Weights of a small image denoising model: arch unet.
Rows from block 10, named by matrix and row number. Rows with one number belong to one channel. Each number is 128 + 32 x the weight over its row's rms, rounded and kept within 0 to 255. All counts start at 0. Numbers have three digits each. After the name is the row's rms in percent of the matrix's.
# convs0: first 3x3 conv (model.decb.0.2.convs.0.weight, 128x128x3x3), inputs 60-65, a 3x3 kernel for each
# convs1: second 3x3 conv (model.decb.0.2.convs.1.weight, 128x128x3x3, transposed), outputs 60-65, a 3x3 kernel for each
convs0.9 084:211163142154101119153141150213128169175126179115118164164122131149084143105122141140145135089115157106144167131117124115127138119113124167184181142120096178139106
convs1.9 105:084131126084136135120100075017077102083135147127140134125126163100139125094136095151124159107076160067078105094140174112129132156122136103094139119123113049139118
convs0.10 081:133162131150171117155127142129140138136146134143151111097154158136215167120158149161107095157098150129116107131116107129142131123130134103133155017130113111116068
convs1.10 102:141157117123121143115083086118168083105159118047107095112091109092111107103139138099190110115171089177190124110137104172117131173147145163163108135149117112134135
convs0.11 083:168114218145090175167161159121120107099138114154104130148117147130106148139122155083150164129136136084134169132139126131139128125132118135158172194128117179084132
convs1.11 107:131108083086121087063121104095116121108149148138110150084108086118154122088102144104130158145098160067080164100109112068088090058124101057113104092132147092101122
convs0.12 085:132124074058108078116062105143120103103144084106155130105134053146140129076142099118146134108110131161125145122111140129124134125138118073115071125175141144146161
convs1.12 114:135167099118137221220149156131159104140130167155093161154099163111114142164127160139126081131134143097169124089134118126113152219125136114150153130144121086121109
convs0.13 189:120125141125138129127110115125149149126145135125139138083072088081065083074074074130139144134139149128131131034000042000000000026000020132119120124129123116115112
convs1.13 042:132111112155135149125172127111097157091129103082126112118079125091131134149118154161111086174151110155122086095106115081135102091095105189151154122139127138126071
convs0.14 077:085060054116073084130099044137128125076132052081053127130121097113064101140068133145152170140149146135142158112150156110138128139131124170169136234138122148134163
convs1.14 096:217109162148161148159158163169136162117118167187094117146173174172136146190140179134107138112085080105087102136104144074120152056114127127133188114109144156138096
convs0.15 074:151151141136181116148136157125163128137091141149108142132116134127132120136124110094100056131089072161062102131112120111149128112098130150116119149115091140113083
convs1.15 092:159161115116132138118113110169127052138134082128107109162151113141107077135146109121161131151140132143145139090140155134123132120130101179150152152144121102123103
convs0.16 072:182188133138145145211125162148117111117104096078100116102119078129139121066106105134129103120131102120138118130127120145119121136131120079131127034133152074150121
convs1.16 088:085109039126138142206103130146154116123141152175115103131131193190165155175164149105144075142198166182146136129164091120141139228111108115091144144124162111142176
convs0.17 217:142136129148130130132123123126136134127140133118133138073061068060039048086056076126132135132139139116134128023000032000000000016001022114126129126133131128142137
convs1.17 043:129140122130115115173141111086093151135125128136115139091130085163198145188171177153113110150182099171124132152192146180183166108161171105144153119101112179125143
convs0.18 074:097073171121089183148098126107114103098135125190122144173126158125082167189123177115119152085129122133134130110143150126110117148135133162113092157082100105090118
convs1.18 093:121126068099148101078163153104116064068093094136109119100138110117131119150091095120130116139140121139096143120130070071124118039116126151120140112129147166135110
convs0.19 066:143203175143208191184149210098177124125161108104121122143134111136133142091090147142163138180177146155178141130109109124121124133109108145158105122091119114119134
convs1.19 087:071186124108128134123112144114090103139072112151081130126140143181181161187141109097076084103067119093083133157214132146178187145165144179162128170158133164185161
convs0.20 083:145174086128117092137126115183124095116176097105137152090121072136106084094110098105147130105106113106106105130133140123143136126151125119116110127120119186111141
convs1.20 105:103084109128134167201097106103142128128145173173085135145114158162158132158174195179143170126119153117116149110094137095094131177097077083118159083133143056115102
convs0.21 073:126149146136160135160084148144181137196177136159159095107116140106193138086148103142129149124130116135140146128119128129138148140123133093090109000121140082151083
convs1.21 091:092160069175138133151118102132100068134129096122133067142116153150166134134155135049131084111140145125106140150148076169120119165104130150117128138173151102138165
convs0.22 075:096064099073092108156107069109119119126122156131090177150113121117122178131152148123100126096103143108109148124141144117136140136129122193164123231123149107137120
convs1.22 093:173118103178154176107132156113116144103123127104086124120157144062080101162112114107143145168124118131128110106100086086047130068089143114120142093127137112131091
convs0.23 069:151135070076058055137125105148060061096072057121117145090146075142086124097161132128172122113147105149155187119134129127152122132111125121123103163181179158106129
convs1.23 083:146101092141130181169143156152144114170140167224124147119127209135104122157136167118081080130142109173151112102093121055074105137074104070112158118105124088151126
convs0.24 082:097056038091098048098062029076138116158144109140128123104136076138137109072134120129095079166124110144116169119104125132141125136134123163099081146144205121131134
convs1.24 106:187172163204141206206147193207129084152104105122061135121124174171170144169129153040143121152132133157140173149143140110104154134123108137143131110139116099152141
convs0.25 074:152107063094109046145081123153133042120102083154122105109082060117091116070146098133137106138129107155133167130115152121155115132112130140103115134142199169142130
convs1.25 095:108170058091131181165124154190154085136122145223098140106118167164169153198189136120137087128131188126131144098137055135113129144113082088114165127123125075141110
convs0.26 084:131108126196133147109149147117137144082132110139139160161132124127091152185096123160110103108132121091115097120125130120104129125124133180137115145100121104097116
convs1.26 109:155109152112103084084162103074087102095124124095142127129144042105134147193115084140139153139144122092097086141157100099169135043148147162149153107097152226129103
convs0.27 073:096087100141084135153105062074108128083098112105090140156091098115101175132082122145117165094130147114130118125133122144125138147138112181130125121095110069110085
convs1.27 093:126130127131159119137163159147082142123123172112136163134143117132115142198113120122114153113157151125114123142137068077107126113113143185118115149128131161135179
convs0.28 076:126109186155124166146168200142132111128106140139119091140144194126128188143124153189212176138179181177235204150141117135140136130133135110128141098139102149119130
convs1.28 097:072144115125123078069147078064112143133125132134167121099112046070113122098100066052046118083085129057052065053084061096100055075059083107123098105148076150109139
convs0.29 083:144188145106170124145167117147177150154185126114164131131134098169127148105117145137136103123156122119138135118126136127148137128121119109130083129144127165132082
convs1.29 103:077123130091118142172087112127097111165110116133040108108096173158132138195158116171123127102092147097084177106145132067103146131102154122148161140157116112137117
convs0.30 198:140139138138141130122123115138140144144142150121141150099070074074045082083065070132138139118132140109141124036000022000000000020000008129121118123101097108124126
convs1.30 041:139128107129134133115160120081093177085099070106147127099082139056092149149147082155104120175149121174096046064081071136113101067102085114123169136134147152166112
convs0.31 078:134136154191180109163152156110162153154108127143109157120111071130116103136101104112098077105123065096079097130114134129136137134123127154121102176139097148154126
convs1.31 098:100130100109106113098118134129117095120125119115082119178185116127147106190157128164154176146120158113138179135138098126105090087121122177160143121157108148147116
convs0.32 095:100137097095122146138139119100153112124174119135154163106126072122135109095113130139111108155134120134116099125129131111120129128128122137081049144099145092100180
convs1.32 137:166098112156113159164120161154117107093108128087079129144155165168161175191123209124159105135132128138161135197196143158170194211160144141148163124111170145149133
convs0.33 078:147179172115171204132139177150152216192175208145149177112129163128158172143115128128119105160125120156134094137122118097107123112117113110134149106128094105105112
convs1.33 102:117127082086142077077095075117080075083119073026100104152152148140167148065110160152144109140097137149126158133163164143172163191170163170139112169128147116118116
convs0.34 071:077167156123157136072116136163166210238154159155147152137119148112164147123174141144152167167165127141124108105124140128121132116116126141139127111118110097152162
convs1.34 093:091126163132146090114125110081120137113140111113132047091129123098123126081152101176156156093103109123092124187125170159145143110147130137148201143136166124111126
convs0.35 076:160156178095121141187181130086105067069098144107076103120128120114127132118160133094116114122128116142121160131119128132152134132117130167184190177166135154171099
convs1.35 105:127095081108107124137102122142162156131168132180112124109131163099099098110138103100149146156154145136167151034052074078056072040051066077084106116131096093121081
convs0.36 075:115150091133164065103085115114101100174151191083131109112144150157166100112156105140138099179103098125149117138126138153148125123124159102092080058075123048096164
convs1.36 096:110152198154130153188106095145128119086134118130146132132114079156157128094148123133094165158114126194159129100138133178159168093091065130153186161196211147143153
convs0.37 084:126125178175181174129082158080105153123121098111113089173134155105143127123110128140112151139143174128126153141128129128086124146129145085113105074125107067098071
convs1.37 118:099148142129139112092121093141166105127143123089140112175161138148172172171158146108114118088127116140135145216210237195210217163187225157156133165157144157153160
convs0.38 080:095081132157114123143123158100133154074094105110107135160144107139138150130110117187136171132152184130150222133113122136118123126149133142180163119129151099138137
convs1.38 102:112156139156116108117195162050134120112151176075151148111166084066113126186083100053098119093089092058082088154132093136123122060075135133165129082144108187155155
convs0.39 158:114133119121130118132111079138157154149144144137150138072070065060046042059054054120136141128135144133132131057036059033024037051036045121128114120118105110122107
convs1.39 048:150129109168155185153176163124073167129083116087093111155125156154111099142155127167137130170150162149150138148134111174156106145156160138138169141145119129149082
convs0.40 092:129131158115076155160140119117137135079145124127119132126117112131102116180098131096145185096128160086147161123147145104135123134136122203193188224139128195149144
convs1.40 122:152102145066125119074135148075088120096132151097095152118132117099102111149086132153147149130112129069092130091101136087125134083116137099126118098109116113093077
convs0.41 075:151094081112106076174123079140142126113102073105073138088106071122101122092099095129122106157134095139109149122118139124154157131126112154137081136108154134120116
convs1.41 095:142156072134126179175138175214144118153117154161073145159154191185162116195133168079178122162113138073119145121116115075074137149108098138130122146115128104138127
convs0.42 081:149211160148184185135164164148136109197112181157136114135126210113167126112188141156145100163134120152136169121143114151126116114116121154120156104125143158152088
convs1.42 107:108105099116091065111082113082153120096136069122164059057077162094112115016153088082127051084115071183080115138114163157164115118139120153093102172139116093152130
convs0.43 080:150125094090071126150134114134098135060142109084107120118140090112088097089090126091133096107125153131136139130103112089124112125125114167215141179173145193130141
convs1.43 103:185132118097111156161125145182133124137113145124068188182156206156133150146121194142168141137134135104165116077154158137162192204166154126141134096096128094121118
convs0.44 196:117147128118133126142123112126147146134152141141150132069057058072064061069068064109127129130138135144135128019000035008000011047016047116111132139132135134142125
convs1.44 047:144154110108117155161129159110100125122100108128085151145129149175166146231174164126116088161142118205148148101108090113156134144117149134138140155140141146146122
convs0.45 077:089111120085115132082104132153119155096158153135175130124136105145132160103152110117095105087086087106126071132125154138125133138143134066067035083081121078114179
convs1.45 098:138103140138108171151184146095129125072119151106107087113138080104118174172104112181075148118128159151124098130120077086117125095097074168157180127143196210125156
convs0.46 080:130158140107099127138172072097162171141164155125126153129164150152191159151125193147124130161136147103143140126114133154116150134139125123199127159179116096115098
convs1.46 104:170111181166129135161106130080120136097134111086091132071163103086127101086081188119088161084088107077136129137132122131103138092127141088148098119147112165127100
convs0.47 078:112090124190133125099097165140140113146131094146120080104128137119191120118142116110101110149109109142106117127122123149149138118153140052065087071120102120111129
convs1.47 110:077139111136115075119118082167169155177139144169152110122113053093108099097113095109093147123123148120148162070079057108059037070065097097144104119155112163142188
convs0.48 080:153163155130162155115097201139107127126120169121139112098121092123117148082153106155148143163144124155138116135134128126126122136125126064063095056080120087075127
convs1.48 100:059156088068116115124123094090160133139131116120139067127104091135126157185152118127097084106133157137145094074132061100146112174138091129132139170117153162112142
convs0.49 093:117137045108138052090099068171124105185111150115133143098121123115119119107145107126115078106104054121103077126128133131143143122131139123069097103113138129116088
convs1.49 122:134143124181161159219147158144106119158118115164152107148091168162120104112192098155135148143155150184121108083103128103083088145085110157077148178127133096154134
convs0.50 194:134138146139129122123124122144135134139131142118136135098058078058033073072060034128143130119132132124134136030000025005000000024000013145129139118104107114138143
convs1.50 041:103112083148123141139183145080068141117101091130128124155085133110134139164138134140143082181157120176111100081089089093123099062082087159120155121117164098140101
convs0.51 084:119183147097156123107131090153170095191141154185164124112121190122176090149132141126141117166143094172148126115115114132114129106113113159117161154187141201164100
convs1.51 107:145125136153126134163119158170120088127101085095078082110076166157133096028148116088125089105095099160097154133116202159142109123133114131120102142127107040110101
convs0.52 085:090138070121149143096091110178134173182121162140161122126138157114149146129140147211160119134162143206178127112123119125107130119112119118109107070102125105110067
convs1.52 109:185205145134183123172136131122084101125107080110180068107110157170135164120153098094100045080125111154104064161170127108191124209170135222131123174117135133155158
convs0.53 079:156117140122089111128159157165128098051088070103082085146108104135104107120124110131144133077092177090093194127140153144172140145132134121151137163132089160151117
convs1.53 100:157106143099113142125126152090169106127179175154125139134159141071085095106116128166135162111127139065099101103051107087051067041072059086153158097150114130152132
convs0.54 077:163161215215151211208182166059137128058099102077077078170119131119152154142111111132118151122138152116109151125127122154125157130146140144161133127106100101150106
convs1.54 100:087110115113122062052122116108172157110123156102130117102158067095122125166080088060106148063129141118089170100076081080103121013072108158150089137162144199157163
convs0.55 078:160137166162122192152173171142150197139195136148125165131155137143146205140095146118137146131152161101090109138142120100136146117153121149234189181140119140089095
convs1.55 098:111134160064143085023133082037109113093145104037091082094136054069091075169064171168164185093098149075124131122129118079121141133154179104136091085126104133112091
convs0.56 091:123095035093073104091089114138081109135151150124135152125143131126049102105120171148130146135134152104161135144127159121091126141145148078098093074110128105074147
convs1.56 129:117137145146165163181140126098108151102087102147124153099136162180175146131147179131110101121120100141130103210240201233242223255215193087132143139118164133147166
convs0.57 080:111120122113135090127118148124080090127129128138168112134101139088049079103123122140131164143121158165125128154129164122089132158125166106130143151164161111140175
convs1.57 115:097112128136142155130137128130129141123111116141118122169162156149172150131180188150116083133103084130136133187202232217221203172195184071128124112110141092106099
convs0.58 075:105149129119112157187157153149159139111137110139133120111139120137186133141148134116111063092097118108113123131163129156187152136159137136172157131148134153130054
convs1.58 120:120113120113125125126123135147168161149162160139152145066065080071046077090080088138147139128150140126139135090087090078072087093078083112120124121091115123106120
convs0.59 094:078121101122127103161122088140135107167115127116116107142113108106064114130101126150135107115161083134145112139135138125114126157114140171073092151074120101133142
convs1.59 131:116138090160127139156172205163101095150085125141103099161153180158153147182159102113123124136129091157085091175198166185201179165174177197121147151134128128153133
convs0.60 140:116132133161145138136104110144138155150142155140161154083071079076068075082080076120136133124140151127136145086080081079071076091080084082073080078096102057081085
convs1.60 076:136175130130153122125127118120098132139131132091107110158135129181173165195164146123116130152144147187172147199200208199212220204210200180163156151144128159175149
convs0.61 091:060109084151188119089085147128155096157110105194154118132110124115127104104150101119116089106100096155063116114129138120121124126114127129063061107130149110156103
convs1.61 124:132157088156135153161116174165115085140114116157120091112132145150151165144155116114167091161142132139082172255184182225175193145181161159140174127127141117122143
convs0.62 092:116090106156106093154128094119088100100109131085092186151135092138086135153115146118136168121136122084136142125128143120111132131128154170143088207083116133095157
convs1.62 127:111090160113117135141125134085125171110141160161138202126124071152152137205104130151111193150081136070117106131179157139169185116149184084142133107141143148131110
convs0.63 086:125164093118114146197152081130142084072126108108079119124116079123071102101101139094094071088111081090101094122133140137139131146118132161147089163115167164156170
convs1.63 112:124109053113136172197080165165133138119120184202059147120173255168137140156147152114157150176141159199147178170167130108136192166147113129071144142119120073151111
convs0.64 084:121102156150159114159142066114164173153107117145121109160143111125145161149079131151099099150144105126109136121112126150121135164120147177160136152100105045107087
convs1.64 109:163148145165132079080148155133119124127138123080123101096185100112152134212128080093151160118130125120106120139156074113127122079128152149147129143160136174156147
convs0.65 083:152139176180191162126116189103073110142090147189162141136115150136160172155169116098097096091091091129104106134124128134111119106131127101096089117144157089144131
convs1.65 107:084125083084070083089115090113136080123116100093136119113109017070126131133115110136134133175132146160138158144126094161143125083133151158172136106142122167120128
convs0.66 083:158146174132156158087159184133127142183134132154151114110140187116190099126152126170133151186121165184148173132115114131115122109126096118145148121216151148141151
convs1.66 113:126130152103109110126142089100152097090138074060153096111093134107134106000117175108124044081105051079128095124121182175144125121142128111132087102113102070099124
convs0.67 187:134139142129135134125113124140129141145139139117143135102065081061070072054079078129137149127156159141141134033004032011001007023018016124119127111130130111138127
convs1.67 046:123149090147136132166160144078120155117115094141149136093048151084111123158175158176124065119115106155130117075072075088080075074074093107117137107116132097152114
convs0.68 078:053058074115060082082096088138085113078089082093077106112126127126118129139114104145163146151151153117155139131142136155151149141148145067068055088061075077062140
convs1.68 107:150130148141146109159156136126149173117166175171177156097104047141121122119094107133124143130148143088113109093081026050060054059068062105135148133132154192155169
convs0.69 081:142090126096067118111115170173098125095106114172116154140129074137097126105135103113121120081099148135105169135122132110136125123136114149173152174161178148138151
convs1.69 106:147155150117150173111161140100162063090130122128107128138181114067106095178099146129130137124090147082111114127101109104100115100079084091153161067102119121106106
convs0.70 076:072070062145119076098106034127132101129132069169124121086126131101158109125125130092102097144110119116061114114138123140159137114127140114066111146126102144084087
convs1.70 101:215139159216165136148123122183122125125144115162122113144125112157108074090125147097165141158150126147150165144094142124079081100130098135134126158148119113117097
convs0.71 085:124162155134142134167170095124132106127112129118100163115130126137091129161086116107139122121130084094099074112131120116138130131116109217160163193082120144093107
convs1.71 111:153115135099137123087085120137081125103143144121082082137137166141122085144133143160163201202139127137124148140105146100125128095121118175110153135121157095098069
convs0.72 077:124085125153106129165129144114123075110111125113085131197118125132113164145127125146127178097148154125134184124128129132141128131133138190146126158077143083145139
convs1.72 096:082116113123115126075145142052136135112167160078142141090138088063122128179110064111124159110121156089102132135133082106100096062101129080103143073131138156151137
convs0.73 074:123101091107096123102119142191143167128163168101111192122135138136052114128089111109145100095122145097139101135134143097111120130135117123146099090090058145118124
convs1.73 092:141130167111147168123144094057110099065089123100073104197159146118125079122123159218124180146067148116113113104114139141157149153137125149156214096137184172171148
convs0.74 078:222214203183194216181192221141114120158110151109124132087094134112116137109102140112140116155130135130134103147123119128134120102108118142150154106162175172152142
convs1.74 103:055123070032075052057051035126101112123133085127105097133123162161182143118200220152143124127118115130160130070149113124153105159154087131103082115120099085117118
convs0.75 087:167167167101150129191156189173146158128192160122162136147129074121126158044140118124105116120108140153118160144120137124134130133132144088165159147141169140162161
convs1.75 117:082092069119123156146118123076149145091096117117068116103178163084133172200156153124083114107067130107139140108132105133132189158119102051144150115119132102115110
convs0.76 087:103116071134137018098132106177128161172106130133175157156214143154162135157137133189159121143125093108096112134116141104121128137138149100127112115131053057073067
convs1.76 112:157146193179130138159159123108087082181132099134159101153149042088099093159109064216152151149135105092097055147148151181139124133136183118174176110135139183154136
convs0.77 083:066046107110094175117098140089111071067104055131106097145126133115100125150124140121107115079121133135118143121137136125138127145128120116088067124097126109096107
convs1.77 108:133136111117129140134151161158127082133118134174161120144146156170121157174101110106162105139184141128134132163124117090124111120123129196146157127107122165157140
convs0.78 082:105150015131158044135110045153125139189162146130111146077158136157137088136130131139140092180138127150133108122131141138122142119119138108087067132132106126104111
convs1.78 103:151155162174165135205096113180135117135092096145081119161144167197151091110173167120128100138125092184171139138136160163128144158152127152126140162142129132136104
convs0.79 188:125130134133142128133115113127131149122113141117125129084053071051024063062056058136138140123135125122118121018000035000000008016000024135122124130101137116130118
convs1.79 042:138126077129127123164165175113117144119157109090148172132073132159129138148149133174165159173166154130088117077114107083167111083124116202125146131092132140128091
convs0.80 082:106103142160126136149105167163151156099144136150130129140100088106073155135105078096104112044080092090062098141129157115131129145121145065088094125079093070139128
convs1.80 106:123142088114127135114147139094108085104105127105097139160200113110153163210151147179144182152109187137103140159157139131138172098134156168168185125143174148148154
convs0.81 085:180193156132149189139168246183084100130097128152100153128081102115077101127130102128188160121161163145140128140141138112125121120120111145131140119128129133121146
convs1.81 113:061105060043119114061077069082146103093143146152153093123137141136151095125158154170133078119099093149084110146112103158147099182155090077113150110108151081099110
convs0.82 086:103102090051052064129096057128112103100135164114129162162127113135092137118155152136146148115130133136162205122129131119133121142121134154166188173137184147114104
convs1.82 112:177149114174189211207163218113109133115131137157115121102132162111125124150163099096115129136130150137108118101116134120135136146113129082081130089096131046077080
convs0.83 084:086119054139129083068094066149127115115150125084107134116151109125114108122126128124141108124148120115140077126138158120122140127131138130062022129081101131140187
convs1.83 111:117090164166122148202126110136119154146090143163098120150118100178151152176130135165077150098075137136125118135123136102118128114111118121139130154144159172155150
convs0.84 179:119137131135124123127120119123126124126138137119134134071059066057014039072046077108129137120143130121139124030001043000000013030010037112108119127115109122123158
convs1.84 043:123128087131124149176155154087088182149062105149117171126121117198168130180173177164134094207192130207142145161187172178222175160166162105122174134125102150175135
convs0.85 087:203187212160159208243165167095120104090128105111116120172141145137118155124106180119109141115143185107148178128110127113093113133121131171202152132154143145155101
convs1.85 123:084124093078116112081083070117117109119137140120128140128179186157167149166161175083135119093118124107133164160183175163192225177175192124136083126140127116150106
convs0.86 072:141127090155114156180102132106036070107141113133082145132124146138107141150123155169128131144120143100120120116132131132145130148136149133114092120097132103058130
convs1.86 088:113118082090163111125103090116145126054135120156136166096113114192146131129105150077157143174156129168188150135159113131160175168185136106088097145134161078115102
convs0.87 085:124119124148185137057087178117120111202104141166132101116132138115146075106174108137142138121098098151131155142126143136100105117138118068038072064117108087121127
convs1.87 112:084146105142120124146152133114142111138099100140170112117115099159178145118161121131102083117109112129095122185151149225168139147143162135152159136152140143165189
convs0.88 188:149138127141129115122117128142140148140143152108135151094070061071039039085081061131137142118127138114139145027005028000002000033011018121116119131111109128129150
convs1.88 046:126139152135127151180169139069108180125112104129164114124087134081108156176138098174076103156128138112118082061077062090091081048079110115135141129134161162158158
convs0.89 077:093069090123131105101138056073114132087120095141166125084134129124151127153119129140152153179138187189153140126134120117145131118143140135149113179160148127123130
convs1.89 100:237172208146126146088120096145132154138141121097137180133125072130112107130085183108100071147128080086163113123122126119117145096158148106177102102122118153093096
convs0.90 085:131152165116103133167189077085115120119134135100090114134146177148143158195122148113138159161167125116161106126138133156139136149135134209168167187131128121121117
convs1.90 114:140101153154114100099132122142107169130130129117124121093111082114109074100076090129106167153109100136113132076067086060068070023078072120087076126138140103091102
convs0.91 075:066026036098098096139125081137151108119141102164145163117123111119135131117139130135078091147130118169098111114127126125162132136128139150117098129096160125146110
convs1.91 105:183147113181140137185170167190129112130111121172137117099125083126097101149139112095127110139141146110126135082084024050035066055071054139132124120122125137134130
convs0.92 081:070075033065091100161111057107179146101154106117116161108118050141113134066081148134106098139149165151137114122117136119123142150116134133184094155128129103116139
convs1.92 107:180151126184156188203131185169090138125088141134080200130167188165108128204130182107084107088114114099148125116154053096087169168125093154154159119136140152154127
convs0.93 078:114113129054089100158139091147160137126148156121139170119118105119133126103141115115113102077092130145128142120140132125162142128140120160170152159157137145159107
convs1.93 110:142108122135144172163151163119127121096156149131125132078099145082078090107098097127138150150150162144137134039047063038024068067035030110092122124112105081108110
convs0.94 081:184148159113120151190178182133117108075152098061109120062130089139113119076095142105111092159142160112171157127110109128147118121141111110183115110173174173104163
convs1.94 106:124128083052095142154106088127149130122140165122104175128120186157156119106132227113127122134095148108216150058132115075103103191118092112134102128138102091140146
convs0.95 088:141161130153147131094104182171116133148115138143139126161128133128086131153136090120147092082121080113133097122131127115129118132113126151138131105073045096090102
convs1.95 120:106159118089149103103158109093104100125133139148170094140119083117114118173140037177132153119144170161090103103096094111125089121112123163111176143132170175149124
convs0.96 084:103138084119111137128102072090100104065105133092110108110089088110107123125116116143120133130159131165176113103124103127111123123119125136117123107145181114135133
convs1.96 111:176106112100146164205125178169147117096132163119130164145121193197136171155151156097111101110147127172149123076112115081135138153126118203124146173108154093115146
convs0.97 074:090127071093156086147124102083132071104100081105062112117140081147130148076137116143150082148135101164117132131140127142163141129123146138112057141088080102139109
convs1.97 095:120140116154149172174109144147149129170148148194129143139142150151119132213152096088110117111151137151147102090099068066067127113087091138124148159158102175151116
convs0.98 193:133131143144141137135124114126135149150137149141139122081087103094059089110089092126130140140155134154149137024000013000000000032000039128125132127144145131143124
convs1.98 044:122155111113100105131149137119074145155112082120138132107056114109113127140137127120080074124120120162126132090164149144177140121153185154149109105121071149148122
convs0.99 080:133075186174146182158193130088181153160132123184113115136090146132149095170086139095096146093108141111079148118133129131150145129140112132119133188151104148154086
convs1.99 101:102089102132098066036149124113101114095126101025123134117139135094134098065085121109161140137135107050104169155142157123119066038112156131151112085148090118144152
convs0.100 074:144163171180146141126153148148164107174100144133122093136111224112141119140148148114118132123122107107127151127127124161147120121115120150113161101120140148166125
convs1.100 095:091120085138132085143143122092107128101110098123121071070114149110125094008150101070117148084124138119089138116098157104137085047108119125062108147136112097164137
convs0.101 088:158126161182127137080161136122070141144070138132116118118111216107156114186125122147143166155091147103114093149145137155104140103133117109093166125135109126123122
convs1.101 113:128090199121125062078146074074122132080153111075185109119115037093163120013102144154133157120140097099120076132120155148128068025145116140123093103128128140132158
convs0.102 085:062105076116149118118107092104149146165149083179179109102150130108159129119124116143113119148142112163128079111132123129129135124141128131096136072152169125134108
convs1.102 109:143154133192133128156155163205115096189092105098121077139093114183136149143133156124154088144143116155138138191167115109124122146119128163141106117105116111111176
convs0.103 078:185185122115125093166171173212126156172132136126136144098117078141105104077104129118124073148126128069107100145128133130137124124132119100152159102142132173101112
convs1.103 095:087116085101099104170099094111130092137106110124061090103105165140162108131178183194156159107107148093112146099134109116103117191149088065138145091125133055136169
convs0.104 086:148155117111134130138130066145145066123136102109109153118105114146067106123105126109133114097139122102117110116133125126160139140106114213144122169072106177088093
convs1.104 113:179134128107130161170096113121084100137117142167079114135090205189116095138122120156172161138144151139124105087115144063110112145125100166101153154122103058121099
convs0.105 076:122158157087104151161158081085117106101146128090086122092123085164149139100122132132131148188158156120139163112133144138129142131141124144167133156157166091120101
convs1.105 097:144103165152140178151086127177175182133129170119083137105131168152130112144105184082120137116093085125111136154119100115097158126098086113160151131141136130082136
convs0.106 196:149135166140135161143114153138132153122124144122128133094054089067063098080078088128139147128142150126146132011005017000000000013000005127133143115110138114129129
convs1.106 057:112158063078115106114155140098137117109091104137129105105083123080128170147142114141118111129119141099103097082049041063063103038109098133144149125117138130124134
convs0.107 073:139167136139173115121099182135151103144143145147164099103106100122152104070166086083111092123091118160113132121113113121127117127100146093129136091154139145161134
convs1.107 092:110128081110120149124110101119152103098144104139132122134123115138133160118152121097105096129142156151164170079149120155130138147162136097114124119149090066079086
convs0.108 065:115187113096163082091105165167130104183118164115158110106145146144121115103186103116121136136126092178163155141123146135138126121123133090044072054084137045121144
convs1.108 078:105181097116154140161122125113098093129133082164137103121119121132161093124157096144049098133083147125113091123122113142102091143102100128120189177151184105141175
convs0.109 078:124189130089165110128144174163116140157147161113153134082128105136182158089182133138135098186128110138124130131127126153129137112142123078111105074151184103144156
convs1.109 099:092083090136082138163089103120173117116117096120103058093106097079124104104162156134083073118118104164137107102081062110080073146101073083121153116125159114109145
convs0.110 083:132144110148139128097121180165103135165125105135130105086167143135182111105129121137126105133097111117131104139126125147126127106157119031067118061160107101092131
convs1.110 103:093126128140122088164146068118161115127130096112178107127102106125142135070109142178139122129138143121167117136163144160146099203155147101147114125117109129144176
convs0.111 079:154189071086117085132104129156092129119128110091117100097123099170132141076162098151174079131150121150148154124121118128147134142117136057137132053153155132119106
convs1.111 097:150166085104155176223098115133150099165121154174115137127108218174127109134168147152120085114114145175109112083127112086117137215112088112117174176127127082137133
convs0.112 086:107146098111085146139175067117124108071181118060086151137162133125108113131074157113148113135149153099182138126135116117124135127151141134151126165088101156122177
convs1.112 115:178093187160150139179117153129091186102092178165081180132190162163112121154120136095080177097082133136127116102116153104117150109128103118114133157109134142160119
convs0.113 082:113132127065106148135106160132070086132108158169131141129111131112087139133154139160148152124133130141128131130133152126120126150136142136112133110066116098070126
convs1.113 115:107097055122151152114138131091138094093103096145137061099122133127157125153126112154118092141134107171097077157160105150161149173162146098106142133088163101099110
convs0.114 080:176202117105159143191151146169172085143132128128117124141123100164128153083157153150144101122147131138160149119116122115134127149100143166176136098122160147172128
convs1.114 101:090124037105112142153067126140093098151105136206090134084125251174150140176182085072102088108126135148131145121158098150134182193137111093065167112104103070134138
convs0.115 080:166126167141136155123117172113080103086090108102144118070069099120127114075137114129120127130117163121125151127135132129135135106115119044076080074165177125133150
convs1.115 106:138130091084129148135097074134176097110162177142130164113100145134157148102150231123145103129157120118152105123141111109111098153129090107141137106124130105108154
convs0.116 077:067083057120077127110105021123140103085123065150103110106109103112075086133090106089125126071106101115099134097133138137124131139133110128105095165108130128164150
convs1.116 099:222144154161149182179177225178112104109114163124081172128156217173142135148108179139170156147163150135107156182126159090133140106111106180122164115124123135173163
convs0.117 087:074053072154130088054071153149131189166126126149147117133135136128152142137163112152142163133123124140158137137127148134106125128133130053068079072104113082130145
convs1.117 113:106147163177147131150186148081130110114105105123178124103109032094148140136137083137070124097069125089070101151132098138138113102117152136173154111150149189164190
convs0.118 093:153163137138095101214147082123127126104164127102113151149146052138087143105109134096106109097123124091123151127108122119120120158123128200195169190115129112136115
convs1.118 122:105102091112118149152107142096107119107130159137081155144195180132138133229110138129140166147117156133117155100137135105141198165137164126119136127147124118137101
convs0.119 182:141139137156140145152140138135128129143110116130126118083065058076030069081059084114132135122126116119120103030000024000000001031000024126113113124119131119137141
convs1.119 045:102122057138113082158135107141100164193114100146148127142102117166142113190147166197153128203180169147141139123183128143163153130138155148129138136115092154149102
convs0.120 079:098110132154154150126130121092153154188130169169173136152138217127146129181122152151103146159129129166153113134137108123104117116114133152082160141139151128106104
convs1.120 104:121139143176122074086134142133069087109077040069120059114103088148138137069134131037090108114114086162109146155162154150179121086160168158127095148127135129106158
convs0.121 072:216145186166145162169153156125146105156164159118164150097097122110166093099104129105098109165110141120082135144118136136111128117115126145138161160196183153169132
convs1.121 094:098062133111091114105080103117148095072110080095055099137161162121150143051143186098160121149139088095169174094172163197146153107174135114140111110140137092106098